config.yaml
encoder_arch: "preact_resnet"
model: "image captioner"
dataset: "rendered made-up planets"
train_examples: 48750
image_size: 48
crop_scale_min: 0.8
horizontal_flip: false
rotation_deg: 10
tokenizer: "word"
vocab_size: 28
encoder_norm: "batchnorm"
encoder_activation: "celu"
encoder_depths: [3, 6, 3]
encoder_kernel_size: 3
encoder_stem: "deep"
encoder_avg_pool_shortcut: true
encoder_widths: [64, 112, 192]
fusion: "cross_attention"
decoder_width: 192
decoder_layers: 12
decoder_norm: "layernorm"
decoder_norm_position: "pre"
decoder_activation: "squared_relu"
decoder_mlp_ratio: 2
decoder_head_dim: 64
decoder_fused_qkv: true
decoder_bias: "all"
decoder_qk_norm: false
decoder_parallel_block: false
decoder_inner_norm: false
decoder_positions: "learned"
decoder_cross_attention_every: 1
decoder_tie_embeddings: false
init: "kaiming_normal"
residual_init: "scaled_by_depth"
optimizer: "soap"
beta2: 0.95
lr: 0.0026
beta1: 0.95
shampoo_beta: 0.95
eps: 1e-08
precondition_frequency: 16
max_precond_dim: 512
one_sided: false
adamw_lr_other_params: 0.0022
grad_clip: 1.0
steps: 4700
batch_size: 128
epochs: 12.3
lr_schedule: "cosine"
final_lr_fraction: 0.05
warmup_steps: 940
weight_decay: 0.1
adamw_weight_decay_other_params: 0.05
Rows from block 6 of the image encoder of a small image captioner, named by matrix and row number. Rows with one number belong to one channel. Each number is 50 + 12 x the weight over its row's rms, rounded and kept within 0 to 99. All counts start at 0.
After each channel's rows are labels from the 100 images, of 14976, where the channel reaches its highest value: "strongest on" is what is common among them; "lies over" is the class under the peak. Only what is clearly more common there than usual is listed. The data: rendered made-up planets. In brackets: how many of the 100, against the usual share in percent.
# convs0: first 3x3 conv (encoder.blocks.6.convs.0.weight, 112x112x3x3, each kernel summed), inputs 0-111
# convs1: second 3x3 conv (encoder.blocks.6.convs.1.weight, 112x112x3x3, transposed, each kernel summed), outputs 0-111

convs0.39:37 60 34 48 46 31 69 42 64 60 62 48 49 69 64 57 43 48 37 29 40 59 40 46 62 47 60 53 46 53 55 51 47 51 46 59 57 42 58 33 40 13 49 57 64 37 68 55 68 51 38 54 50 39 24 43 55 56 53 37 50 50 46 49 36 64 47 43 52 45 37 55 54 73 68 47 39 49 59 69 50 26 50 70 42 32 36 49 81 53 44 59 48 40 51 43 42 25 62 24 42 63 50 62 48 55 43 37 28 28 55 57
convs1.39:42 56 38 65 45 57 36 50 74 35 52 43 41 50 90 80 61 46 65 50 54 62 55 39 35 53 58 39 46 67 44 73 81 64 40 68 39 65 67 48 45 53 55 82 66 51 50 50 45 44 54 69 49 51 50 60 53 74 45 64 62 59 52 59 43 53 39 61 40 61 51 28 56 42 38 54 50 56 40 59 52 52 64 58 55 49 59 43 58 53 47 66 66 56 38 48 47 61 53 52 23 57 54 43 35 67 54 40 66 56 60 53
strongest on: cloud-covered world (85 vs 14.5)
lies over: planet (100 vs 23.7)

convs0.4:66 66 37 46 66 53 34 48 90 60 56 40 34 56 57 57 35 46 39 49 67 53 45 55 48 33 54 52 55 40 47 53 48 66 66 34 52 46 69 33 61 50 31 52 59 41 69 40 50 47 70 34 14 47 58 63 70 48 36 74 32 52 48 41 52 47 42 49 73 38 57 41 46 59 47 50 51 48 51 50 39 63 49 47 79 48 46 53 61 61 60 46 51 42 64 39 43 50 26 34 66 62 51 48 44 46 56 34 57 62 31 44
convs1.4:49 51 42 55 40 46 66 52 54 58 39 54 50 49 50 51 58 56 71 46 44 52 42 46 71 62 50 60 44 55 45 59 61 35 44 57 65 37 78 58 43 63 39 49 42 49 74 52 22 71 54 42 27 38 54 44 48 68 60 39 68 35 44 29 45 66 60 34 30 47 22 54 52 50 42 56 34 44 47 53 59 45 49 60 17 55 42 22 60 45 67 46 55 63 38 47 59 47 22 28 36 55 45 73 54 45 44 54 45 56 59 52
strongest on: cloud-covered world (59 vs 14.5); ocean world (39 vs 14.4)
lies over: planet (95 vs 23.7)

convs0.57:51 52 38 57 45 49 65 44 71 42 40 39 55 66 39 59 61 25 46 54 45 73 49 69 41 56 30 54 35 58 64 61 36 43 43 33 53 44 32 54 63 39 48 40 32 88 40 59 49 50 66 43 47 48 51 35 63 44 48 59 38 45 51 53 48 66 55 60 54 50 38 59 67 37 64 47 44 41 77 35 50 23 50 47 63 41 56 71 39 48 47 53 59 75 36 39 16 48 55 44 49 46 63 63 30 45 51 55 41 56 37 42
convs1.57:55 48 54 40 42 50 47 33 38 65 65 55 45 57 45 20 74 36 51 26 58 48 34 39 59 52 52 42 58 39 53 38 52 65 42 52 37 69 43 43 42 42 62 41 53 61 44 43 54 64 53 36 41 32 61 49 61 53 25 69 47 40 44 64 65 43 43 43 35 57 50 58 60 54 55 43 41 60 50 50 41 63 15 58 50 50 37 65 41 58 85 52 62 44 55 46 41 38 59 32 43 78 63 43 72 61 66 65 58 37 61 39
strongest on: desert world (98 vs 13.8); glowing rim (74 vs 40.1); polar caps (56 vs 26.6); full (53 vs 25.3)
lies over: planet (100 vs 23.7)

convs0.17:44 29 38 49 37 38 40 48 39 46 64 45 54 38 43 56 67 36 55 41 57 50 44 57 49 50 60 60 74 70 62 55 64 36 45 53 37 50 47 61 50 29 55 54 59 67 43 60 46 47 60 50 62 47 45 32 62 27 55 53 31 38 55 39 34 47 37 64 50 58 57 39 44 40 43 44 55 33 42 47 46 55 31 30 43 45 44 46 38 35 43 41 39 64 82 30 73 56 70 40 66 74 56 41 61 46 58 34 44 10 45 51
convs1.17:48 45 34 44 51 61 42 51 87 37 51 39 46 36 35 58 42 33 38 60 65 51 53 63 54 51 56 55 44 55 61 42 33 57 58 54 47 52 57 42 34 35 32 49 49 29 51 55 50 41 36 53 76 50 41 69 69 57 72 40 50 31 43 37 23 51 35 29 66 50 37 64 53 27 37 49 50 61 57 55 57 53 57 37 39 61 57 48 47 32 26 78 51 41 50 51 59 37 52 47 51 25 56 45 37 60 42 56 65 55 64 36
strongest on: lava world (99 vs 14.7)
lies over: planet (75 vs 23.7)

convs0.24:51 47 57 63 63 38 46 50 50 57 61 30 56 64 74 33 60 50 42 48 43 51 40 46 75 58 77 49 51 55 70 46 51 59 56 61 39 70 44 35 46 56 62 49 56 57 57 37 50 51 51 49 58 48 61 74 44 59 58 74 66 44 44 32 44 53 37 44 36 51 56 43 52 74 46 48 49 27 57 59 43 35 51 51 37 57 53 71 89 46 51 33 33 51 50 34 27 73 53 48 40 47 29 52 61 32 63 74 43 53 52 46
convs1.24:80 48 55 72 50 60 52 50 56 47 53 58 65 60 87 54 36 69 51 68 59 48 51 72 50 54 56 64 45 47 49 36 54 44 42 51 75 58 41 56 41 56 58 45 63 20 28 49 66 47 37 40 52 57 74 58 53 62 46 66 54 70 47 61 46 64 62 42 54 50 39 45 39 78 46 53 39 45 39 52 63 67 46 75 63 39 73 54 53 40 45 45 56 58 58 55 39 69 66 51 59 56 38 74 55 59 54 45 45 59 50 61
strongest on: ocean world (100 vs 14.4); full (56 vs 25.3)
lies over: planet (100 vs 23.7)

convs0.103:27 50 46 21 70 54 34 54 48 53 48 55 70 67 37 63 53 49 69 64 42 32 35 41 36 45 35 36 49 32 56 50 48 63 39 45 26 49 35 55 59 38 56 47 41 39 67 64 36 19 77 55 39 49 56 61 33 45 51 50 33 30 61 60 39 56 47 45 40 44 48 38 40 51 61 50 60 47 34 60 46 46 65 40 58 66 50 51 40 63 49 43 52 43 21 50 47 48 33 59 38 67 41 46 40 56 30 54 25 54 46 50
convs1.103:44 44 60 40 42 68 46 29 53 58 63 62 59 68 74 68 40 27 62 45 43 49 40 43 50 59 58 33 65 57 58 46 41 63 69 43 59 23 53 58 38 76 48 32 47 50 44 44 50 60 24 39 62 50 50 47 49 61 46 67 48 45 18 46 47 53 44 43 45 65 59 56 59 44 54 75 55 50 28 52 36 63 52 59 52 54 25 42 74 59 74 63 50 51 49 58 42 53 43 32 43 61 59 43 65 61 53 55 44 67 34 55
strongest on: banded gas giant (100 vs 14.4)
lies over: planet (99 vs 23.7)

convs0.41:74 51 63 27 60 61 51 64 47 50 49 47 52 64 58 66 36 51 55 72 60 48 59 42 59 28 37 59 47 48 51 50 39 41 39 50 52 58 66 39 25 45 52 61 71 62 40 49 41 66 44 33 53 29 49 64 37 47 57 47 55 55 51 50 34 70 32 58 69 51 58 46 39 40 43 74 41 51 56 70 63 67 37 60 34 33 53 59 43 50 71 80 47 54 35 42 25 57 71 35 53 62 61 38 36 53 48 62 51 51 66 57
convs1.41:38 49 72 64 49 48 43 38 47 52 56 42 65 30 58 52 31 62 28 33 50 56 46 53 43 51 57 40 59 69 64 45 44 42 35 51 78 64 67 49 53 38 58 48 45 47 75 46 62 49 53 53 53 66 53 58 62 51 42 53 51 60 45 44 30 66 61 57 69 58 58 57 39 54 43 31 54 19 29 46 58 49 59 44 29 39 58 31 34 47 40 41 63 31 57 69 56 57 56 37 50 71 51 64 53 54 41 44 38 25 23 37
strongest on: ocean world (100 vs 14.4); full (52 vs 25.3)
lies over: planet (85 vs 23.7)

convs0.83:51 26 58 65 39 50 49 43 48 57 62 38 42 50 59 51 58 57 46 28 39 52 57 30 48 53 34 50 55 48 24 68 44 57 80 48 38 68 37 31 42 67 43 38 52 49 44 56 82 38 42 37 53 60 67 60 45 45 59 71 43 49 57 51 30 49 56 54 37 50 69 46 41 81 42 63 54 35 39 61 50 51 35 68 51 54 33 65 37 51 48 61 43 50 51 51 73 83 64 66 50 44 49 55 50 42 58 55 39 35 41 63
convs1.83:51 64 48 42 32 52 85 26 49 54 49 54 43 46 51 56 30 46 36 43 56 38 61 47 63 63 37 44 49 52 58 76 67 38 45 49 50 68 49 60 57 56 50 51 70 37 36 56 71 55 59 56 54 55 38 55 50 52 48 81 58 78 43 63 62 51 61 42 61 55 77 60 26 53 48 68 38 52 60 37 57 60 57 58 47 52 47 51 55 40 62 44 13 58 49 58 46 54 65 50 39 66 34 66 61 47 74 50 48 48 55 64
strongest on: full (54 vs 25.3); cracked ice world (53 vs 14.1); ocean world (40 vs 14.4)
lies over: planet (99 vs 23.7)

convs0.64:66 60 45 44 75 46 45 87 55 54 65 52 55 33 57 50 49 52 51 55 70 60 47 60 40 46 50 50 36 39 30 37 45 33 39 46 71 25 52 81 37 72 48 50 55 45 33 61 41 76 62 44 47 56 53 60 37 48 57 69 56 54 59 74 37 58 50 59 50 38 47 53 31 52 48 66 39 45 61 44 53 67 47 55 45 54 67 68 58 60 59 59 57 40 59 42 40 28 53 59 42 43 38 47 40 59 61 38 61 69 66 68
convs1.64:47 41 69 47 88 41 34 39 40 66 57 50 52 41 25 40 53 44 66 45 62 37 47 56 58 53 22 52 57 53 56 48 37 34 38 34 35 55 36 56 64 51 50 33 52 52 46 57 48 55 61 49 40 53 53 45 59 31 37 63 61 54 35 36 44 67 34 39 50 33 52 61 71 65 28 46 29 52 33 42 71 53 54 34 48 53 43 33 72 43 47 52 43 48 62 61 44 77 42 52 34 37 72 55 62 38 57 47 56 38 43 39
strongest on: ocean world (95 vs 14.4); full (56 vs 25.3)
lies over: planet (97 vs 23.7)

convs0.5:61 41 54 73 47 51 61 47 52 32 62 46 39 56 79 31 29 41 52 52 44 49 35 40 52 50 38 59 58 51 59 49 66 55 48 33 40 59 32 40 57 48 46 47 40 45 53 40 43 61 52 63 56 31 44 44 50 45 54 49 21 46 70 55 62 43 48 43 26 54 48 49 44 91 46 46 55 47 42 45 30 47 61 60 46 44 20 41 72 44 56 37 33 33 70 43 62 19 34 37 56 55 64 39 49 61 53 55 34 48 49 40
convs1.5:52 46 26 58 51 54 48 60 33 61 51 49 60 56 75 63 49 34 24 59 65 52 29 47 68 54 66 64 58 61 75 54 55 39 52 57 32 61 66 59 43 59 70 47 67 50 50 44 59 53 62 25 58 64 56 72 64 51 50 46 38 52 55 46 45 47 56 69 54 41 53 46 36 69 43 45 44 60 53 56 72 60 52 74 55 40 66 39 50 42 47 67 66 55 42 50 45 39 49 55 19 56 37 56 50 37 53 64 41 73 58 77
strongest on: ocean world (100 vs 14.4)
lies over: planet (100 vs 23.7)

convs0.42:45 52 38 60 51 41 31 52 55 40 38 55 36 57 33 69 34 25 70 62 44 52 38 28 60 43 53 61 27 59 50 15 55 63 66 57 44 60 45 32 62 43 36 44 42 36 43 62 50 28 59 39 48 39 69 39 42 43 40 30 50 41 30 50 73 54 50 30 44 31 43 46 39 65 55 34 51 52 39 52 37 33 37 61 57 29 44 47 35 45 52 44 55 45 35 42 44 48 62 44 65 39 63 59 34 58 65 44 59 40 43 43
convs1.42:37 61 52 51 42 52 60 38 38 52 41 53 31 61 54 70 27 40 43 46 54 59 40 49 60 39 40 46 55 63 60 44 32 42 60 26 56 49 51 47 52 42 59 44 35 23 61 70 50 56 24 31 35 36 52 34 45 59 57 66 58 57 26 68 41 53 49 51 48 58 61 51 45 43 48 41 34 38 49 49 58 53 62 56 51 41 44 43 51 35 64 46 03 43 70 47 40 44 50 39 38 66 55 64 57 46 39 39 65 80 60 49
strongest on: cratered rock (55 vs 14.1); ocean world (44 vs 14.4)
lies over: planet (87 vs 23.7)

convs0.55:31 54 56 42 37 69 26 32 67 52 68 23 38 50 31 61 64 41 70 39 58 47 41 45 45 34 74 52 21 42 53 45 47 63 47 50 45 47 65 35 48 51 42 47 51 56 66 54 36 35 28 40 38 46 37 39 33 31 38 61 39 42 45 64 66 65 46 47 61 41 28 57 58 42 60 53 55 58 50 47 43 58 38 54 35 41 56 52 22 41 60 46 41 31 43 39 81 54 42 51 54 54 51 50 39 29 37 50 48 51 41 50
convs1.55:61 74 40 42 49 45 38 50 59 51 39 49 79 63 48 80 40 59 33 24 46 55 47 45 35 28 42 55 47 85 42 29 56 41 51 67 47 34 55 40 46 72 69 41 55 45 61 56 56 46 52 45 45 55 56 47 64 40 46 49 23 50 46 37 37 49 37 32 28 54 57 47 57 45 65 51 54 50 43 51 50 40 66 43 46 51 72 43 56 52 54 58 53 34 75 47 28 44 56 53 46 73 56 53 58 32 57 38 32 59 63 48
strongest on: cloud-covered world (97 vs 14.5)
lies over: planet (97 vs 23.7)

convs0.2:53 53 37 61 43 64 42 53 64 56 27 35 31 35 38 49 44 50 56 51 57 73 58 71 48 34 35 34 42 42 43 49 38 38 33 45 55 55 56 29 67 37 51 36 40 54 51 44 56 61 67 39 27 53 37 62 33 50 44 72 37 35 61 33 54 65 60 60 50 56 28 37 43 37 51 45 48 46 78 49 39 64 58 47 59 45 41 48 40 52 59 35 52 66 56 79 30 43 30 63 33 64 53 40 48 53 44 54 58 40 25 49
convs1.2:57 67 57 19 56 30 38 39 49 91 45 58 73 53 60 33 71 55 54 46 46 50 54 58 66 48 55 67 68 51 46 52 41 54 47 56 57 61 72 56 30 31 50 53 43 55 57 43 47 60 52 40 39 46 39 35 45 75 46 42 49 50 23 66 52 48 35 51 41 32 62 35 59 48 51 37 47 40 33 61 59 34 62 31 69 29 42 52 51 54 40 34 53 61 57 32 60 53 51 43 49 49 65 70 40 46 44 63 52 42 51 50
strongest on: cloud-covered world (82 vs 14.5); full (51 vs 25.3)
lies over: planet (87 vs 23.7)

convs0.93:69 49 49 36 37 51 40 63 40 31 50 61 60 48 31 37 46 55 55 47 53 65 57 38 46 48 35 32 56 42 49 54 83 34 48 43 61 39 54 67 53 70 32 52 50 50 75 49 52 38 41 52 46 42 43 63 33 38 55 62 31 27 29 72 40 46 64 40 57 27 39 50 43 76 61 61 41 39 49 40 38 53 48 50 29 45 34 52 61 45 55 55 58 29 36 47 74 33 56 64 72 51 52 30 45 43 46 48 42 65 53 54
convs1.93:47 62 58 59 48 44 54 55 57 54 39 39 49 44 40 61 22 39 66 55 63 55 56 61 28 57 45 32 47 55 52 55 61 49 40 56 47 47 56 69 47 47 73 47 34 44 45 58 36 57 65 32 54 50 41 61 71 37 52 38 46 53 77 58 50 64 33 46 47 61 62 67 55 56 40 66 41 48 45 54 55 41 67 37 51 74 44 65 45 63 30 88 42 49 47 73 36 47 53 26 26 37 43 59 56 30 64 58 36 44 55 36
strongest on: ocean world (72 vs 14.4); full (54 vs 25.3)
lies over: planet (95 vs 23.7)

convs0.32:62 49 33 23 39 65 32 55 39 52 58 56 50 36 38 48 37 36 48 45 52 39 65 29 57 55 54 48 42 50 54 73 44 69 36 36 54 46 49 41 62 35 63 41 50 57 47 54 56 53 68 41 50 39 46 28 41 23 48 52 47 40 34 50 49 38 36 21 43 48 41 46 62 59 50 63 44 58 57 35 54 32 53 56 29 33 42 43 19 56 49 51 50 44 40 64 84 33 43 56 63 63 54 39 37 54 26 38 49 64 59 49
convs1.32:40 54 74 79 42 37 49 51 55 55 38 35 37 47 36 54 44 51 39 64 55 30 49 61 55 24 60 58 47 38 51 36 56 67 49 61 07 46 69 51 75 43 32 57 38 48 53 58 50 60 42 60 53 39 49 67 31 55 44 44 66 59 54 38 56 34 69 62 37 55 44 56 43 45 63 40 49 32 47 40 55 44 59 26 37 61 51 51 33 38 55 62 38 56 55 52 50 43 53 43 40 53 26 31 47 39 49 37 30 35 57 45
strongest on: lava world (97 vs 14.7)
lies over: planet (62 vs 23.7)

convs0.30:49 42 51 11 58 46 28 37 52 64 40 59 43 51 33 58 55 52 53 38 49 18 48 49 40 54 34 72 51 60 69 37 47 61 63 48 35 67 39 76 54 48 58 34 37 42 44 38 35 42 58 48 37 57 53 45 64 34 41 28 25 48 33 61 38 43 64 57 53 45 39 48 57 37 42 59 55 35 50 56 47 52 43 25 43 71 44 71 39 49 43 55 51 47 68 41 56 62 38 56 73 59 59 56 53 36 43 41 61 43 60 44
convs1.30:43 59 56 51 56 67 55 20 62 54 58 56 41 55 43 40 58 63 54 83 43 64 46 44 50 40 53 55 64 39 33 49 35 46 41 53 65 45 62 43 37 58 27 53 65 43 40 63 50 46 32 37 49 62 54 55 46 43 60 52 79 83 49 65 58 49 43 55 31 45 50 62 41 47 55 79 64 55 48 39 53 70 49 62 62 46 53 39 52 60 53 12 35 58 50 63 53 61 42 31 41 43 50 43 50 46 32 34 61 71 49 55
strongest on: lava world (100 vs 14.7)
lies over: planet (100 vs 23.7)

convs0.35:38 55 47 31 37 52 45 46 61 53 52 60 46 48 42 46 41 40 36 66 37 50 46 58 35 47 54 51 19 40 39 52 55 40 59 41 51 59 55 42 28 36 40 66 70 60 50 37 55 53 45 37 55 50 47 44 28 54 61 43 19 47 69 53 64 41 50 50 58 54 74 37 43 57 57 33 49 42 61 58 52 22 56 36 44 51 45 46 47 36 40 31 61 76 67 45 47 45 49 58 50 72 70 44 76 52 22 70 35 60 41 34
convs1.35:72 65 64 35 55 54 42 41 43 71 43 41 45 40 63 66 68 45 40 45 50 62 40 47 54 37 71 46 56 42 47 64 55 50 51 57 52 49 47 48 46 52 60 37 46 48 36 32 58 55 65 73 52 43 52 40 49 55 39 41 49 39 45 50 57 33 48 33 50 34 47 47 72 44 79 46 46 41 39 72 28 62 39 53 66 47 40 27 71 49 43 47 43 73 32 70 26 69 43 45 60 50 60 44 46 39 39 66 65 27 25 38
strongest on: ocean world (96 vs 14.4); full (57 vs 25.3)
lies over: planet (88 vs 23.7)

convs0.8:39 50 24 36 43 46 46 41 61 61 63 49 44 50 58 41 49 67 58 34 70 45 60 49 36 65 57 57 49 50 51 50 56 41 27 30 52 63 50 50 63 55 39 39 51 60 44 46 46 43 44 50 53 43 56 48 73 48 61 42 40 52 74 50 59 35 67 38 32 36 53 77 47 58 58 64 42 37 73 40 67 36 41 71 42 46 57 57 49 46 62 55 49 76 42 42 05 43 48 40 42 55 50 39 46 64 58 45 15 47 41 50
convs1.8:34 36 51 62 47 45 50 50 42 56 40 59 57 39 65 28 80 33 54 58 26 54 49 45 73 47 56 57 48 50 48 41 35 28 43 50 50 52 51 48 36 35 42 58 52 61 65 54 38 43 39 67 38 34 53 53 65 69 40 57 50 63 54 82 48 41 55 44 53 63 42 42 74 64 53 50 34 78 63 62 44 67 61 35 66 41 47 48 47 71 73 67 62 36 38 51 66 56 43 53 59 27 40 58 49 61 62 56 69 48 56 51
strongest on: glowing rim (70 vs 40.1); desert world (59 vs 13.8); ocean world (41 vs 14.4)
lies over: planet (99 vs 23.7)

convs0.76:64 54 60 46 49 64 44 46 70 45 48 61 54 49 18 39 51 59 51 25 36 65 56 67 47 57 65 51 58 48 56 45 28 31 58 32 49 48 54 30 30 71 53 43 46 52 34 38 70 31 62 47 49 45 38 45 42 29 40 49 55 31 69 47 57 42 51 60 50 57 65 53 53 48 39 44 49 46 46 46 50 57 41 47 54 60 43 54 74 39 44 34 44 83 28 49 39 62 46 46 63 33 58 44 72 56 50 29 60 39 22 55
convs1.76:55 53 23 53 43 28 54 16 38 49 40 43 52 15 38 54 36 64 60 63 63 58 64 32 43 51 47 46 50 40 46 69 43 48 52 48 60 46 58 42 48 40 26 48 61 48 33 38 46 75 37 74 51 50 39 49 61 49 40 61 35 50 46 39 70 41 46 64 66 65 82 55 56 45 31 48 43 46 35 48 60 30 49 49 54 47 47 56 45 51 54 52 48 58 48 50 52 54 58 80 51 64 44 43 33 55 41 76 49 38 45 42
strongest on: banded gas giant (77 vs 14.4); full (51 vs 25.3)
lies over: planet (93 vs 23.7)

convs0.87:56 45 39 42 19 46 44 22 59 52 54 56 53 40 47 55 31 51 39 58 42 28 35 35 54 53 85 65 64 65 45 38 35 68 57 38 62 55 39 42 49 38 41 58 52 74 48 53 43 52 46 65 47 49 44 51 36 50 38 34 48 36 38 40 41 47 46 46 60 54 45 46 58 60 43 55 56 30 49 77 66 59 30 72 49 37 22 36 42 18 64 40 51 46 49 49 62 38 44 51 42 44 34 47 55 33 46 44 56 56 63 45
convs1.87:61 39 42 54 61 65 19 35 36 39 46 39 41 52 27 40 46 53 38 49 61 66 41 70 58 45 60 44 49 63 58 55 70 53 37 48 54 55 46 54 57 12 50 81 62 38 51 48 44 39 58 53 67 39 64 40 76 40 48 49 65 28 60 46 45 58 48 63 39 57 40 63 54 43 44 46 39 49 37 68 46 60 51 47 61 63 74 37 40 40 40 63 50 72 55 57 59 47 73 41 57 55 51 65 39 46 37 61 49 67 58 40
strongest on: cloud-covered world (55 vs 14.5); ocean world (34 vs 14.4)
lies over: planet (81 vs 23.7)

convs0.26:41 26 32 47 46 40 56 37 46 69 65 56 44 32 33 37 47 28 48 32 54 57 55 42 46 49 46 55 45 54 31 46 70 34 44 54 48 50 64 53 51 45 30 35 71 54 39 54 37 36 39 51 45 40 58 42 53 45 46 50 35 60 52 52 40 60 48 53 54 45 42 55 44 34 61 49 60 63 73 49 63 60 47 51 50 56 50 44 38 37 71 39 56 53 45 35 06 71 33 54 49 49 58 36 47 47 84 56 18 39 38 37
convs1.26:62 46 69 48 41 61 43 42 58 38 55 45 52 41 53 64 63 53 46 34 62 61 52 37 45 22 54 51 38 49 56 31 50 38 37 36 53 47 46 47 60 54 52 61 44 78 72 25 59 70 54 44 39 42 58 42 63 55 51 52 65 55 68 63 47 41 60 40 38 61 45 84 62 54 61 47 58 48 35 43 43 37 56 58 69 34 73 39 35 40 51 68 74 53 52 77 48 47 41 41 57 58 43 49 56 46 56 69 50 55 22 28
strongest on: desert world (100 vs 13.8); glowing rim (65 vs 40.1)
lies over: planet (95 vs 23.7)

convs0.27:47 59 50 42 56 49 56 49 48 38 39 53 43 28 51 59 44 55 30 36 29 61 39 71 47 28 44 51 42 38 36 87 36 57 42 43 35 51 54 49 57 41 52 40 39 60 34 52 62 55 45 46 51 26 57 41 58 44 49 84 38 44 42 45 75 37 49 62 36 52 34 41 39 49 42 65 44 48 66 46 51 45 49 43 56 46 49 49 28 44 29 32 31 63 40 51 58 49 51 50 51 43 58 47 41 65 33 64 56 67 18 25
convs1.27:60 46 52 51 24 46 54 45 47 85 48 53 58 71 53 41 54 52 34 49 47 62 40 40 30 53 52 56 54 61 60 93 27 59 69 54 67 59 50 37 56 64 34 39 52 63 66 44 55 59 47 33 49 45 52 33 37 41 40 43 30 45 51 34 30 37 48 72 57 39 54 54 60 56 30 37 39 52 52 58 48 38 64 47 55 44 39 44 70 65 38 48 47 61 54 59 56 48 59 46 43 39 62 59 34 59 77 65 59 48 40 60
strongest on: cratered rock (86 vs 14.1); rings (64 vs 33.7)
lies over: planet (82 vs 23.7)

convs0.74:41 53 26 56 48 44 24 63 68 50 51 42 39 26 64 49 39 42 63 41 33 34 56 63 44 51 32 61 52 51 40 32 53 40 53 51 30 71 44 55 63 55 49 44 47 54 60 52 48 60 54 66 25 34 35 68 38 74 48 47 61 61 49 43 51 52 56 50 46 56 33 67 54 48 42 53 21 52 32 48 52 69 36 41 50 56 51 43 44 50 43 32 61 46 39 40 31 35 36 40 36 53 34 20 56 57 42 60 37 67 68 35
convs1.74:41 57 30 45 47 36 76 63 37 34 39 52 50 53 46 44 50 37 53 60 42 37 47 34 53 34 52 24 54 53 54 49 26 48 43 61 61 47 55 35 26 41 47 51 63 52 39 55 42 31 37 57 46 31 44 40 49 30 43 33 45 43 50 49 64 45 45 58 54 26 57 52 24 45 31 65 34 32 18 39 27 60 39 59 52 51 61 36 69 53 57 52 42 50 48 33 51 48 38 64 51 44 39 58 56 46 34 47 55 41 29 20
strongest on: moons: two (54 vs 25)
lies over: moon (95 vs 0.3)

convs0.85:54 38 28 36 56 42 42 38 53 34 48 52 29 52 58 57 67 55 63 24 36 56 56 45 61 51 54 44 46 57 51 44 48 33 49 67 45 51 32 48 38 48 47 40 28 63 44 57 34 30 47 38 27 33 53 35 46 42 59 38 55 43 46 62 44 58 43 47 59 50 61 80 59 47 62 41 53 60 44 47 38 47 45 41 63 37 53 62 59 45 89 54 62 57 56 57 31 35 36 40 47 55 26 46 29 24 65 42 28 39 41 60
convs1.85:31 70 62 35 48 55 53 53 57 46 43 39 58 58 34 61 64 51 42 60 69 49 48 55 45 47 35 43 25 32 57 49 52 58 69 27 70 68 51 69 63 42 63 70 52 56 40 68 42 52 50 61 35 39 74 54 65 55 55 46 66 55 55 52 41 47 71 44 44 58 28 68 37 45 69 44 37 45 65 44 68 50 63 60 63 53 56 43 40 35 76 63 65 52 49 48 32 50 40 79 49 63 48 61 53 54 44 51 29 43 56 65
strongest on: desert world (100 vs 13.8)
lies over: planet (93 vs 23.7)

convs0.73:57 77 52 48 52 56 61 66 39 27 36 43 41 45 52 42 40 47 60 35 31 35 41 51 55 56 46 34 38 60 42 46 64 25 45 56 41 34 54 49 51 41 44 57 45 59 51 42 46 31 68 54 23 37 40 52 66 66 46 66 50 39 47 55 62 47 57 65 60 43 61 42 64 35 47 39 43 52 39 48 41 35 48 41 56 45 61 34 38 81 70 70 57 61 55 37 51 40 32 41 55 55 26 32 43 62 61 31 21 60 39 45
convs1.73:64 21 46 48 48 52 62 36 50 30 52 30 44 40 42 81 74 49 41 66 51 32 40 44 48 67 47 50 44 43 58 47 59 66 58 26 40 35 40 54 34 56 46 34 42 67 29 36 52 53 35 49 51 62 53 41 57 74 38 45 50 44 37 58 32 52 36 49 47 50 54 58 47 50 33 27 41 62 71 45 33 39 48 39 57 74 34 49 54 60 64 51 46 33 63 31 30 47 55 58 37 59 35 52 57 55 29 63 46 56 53 52
strongest on: moons: three (51 vs 25)
lies over: moon (92 vs 0.3)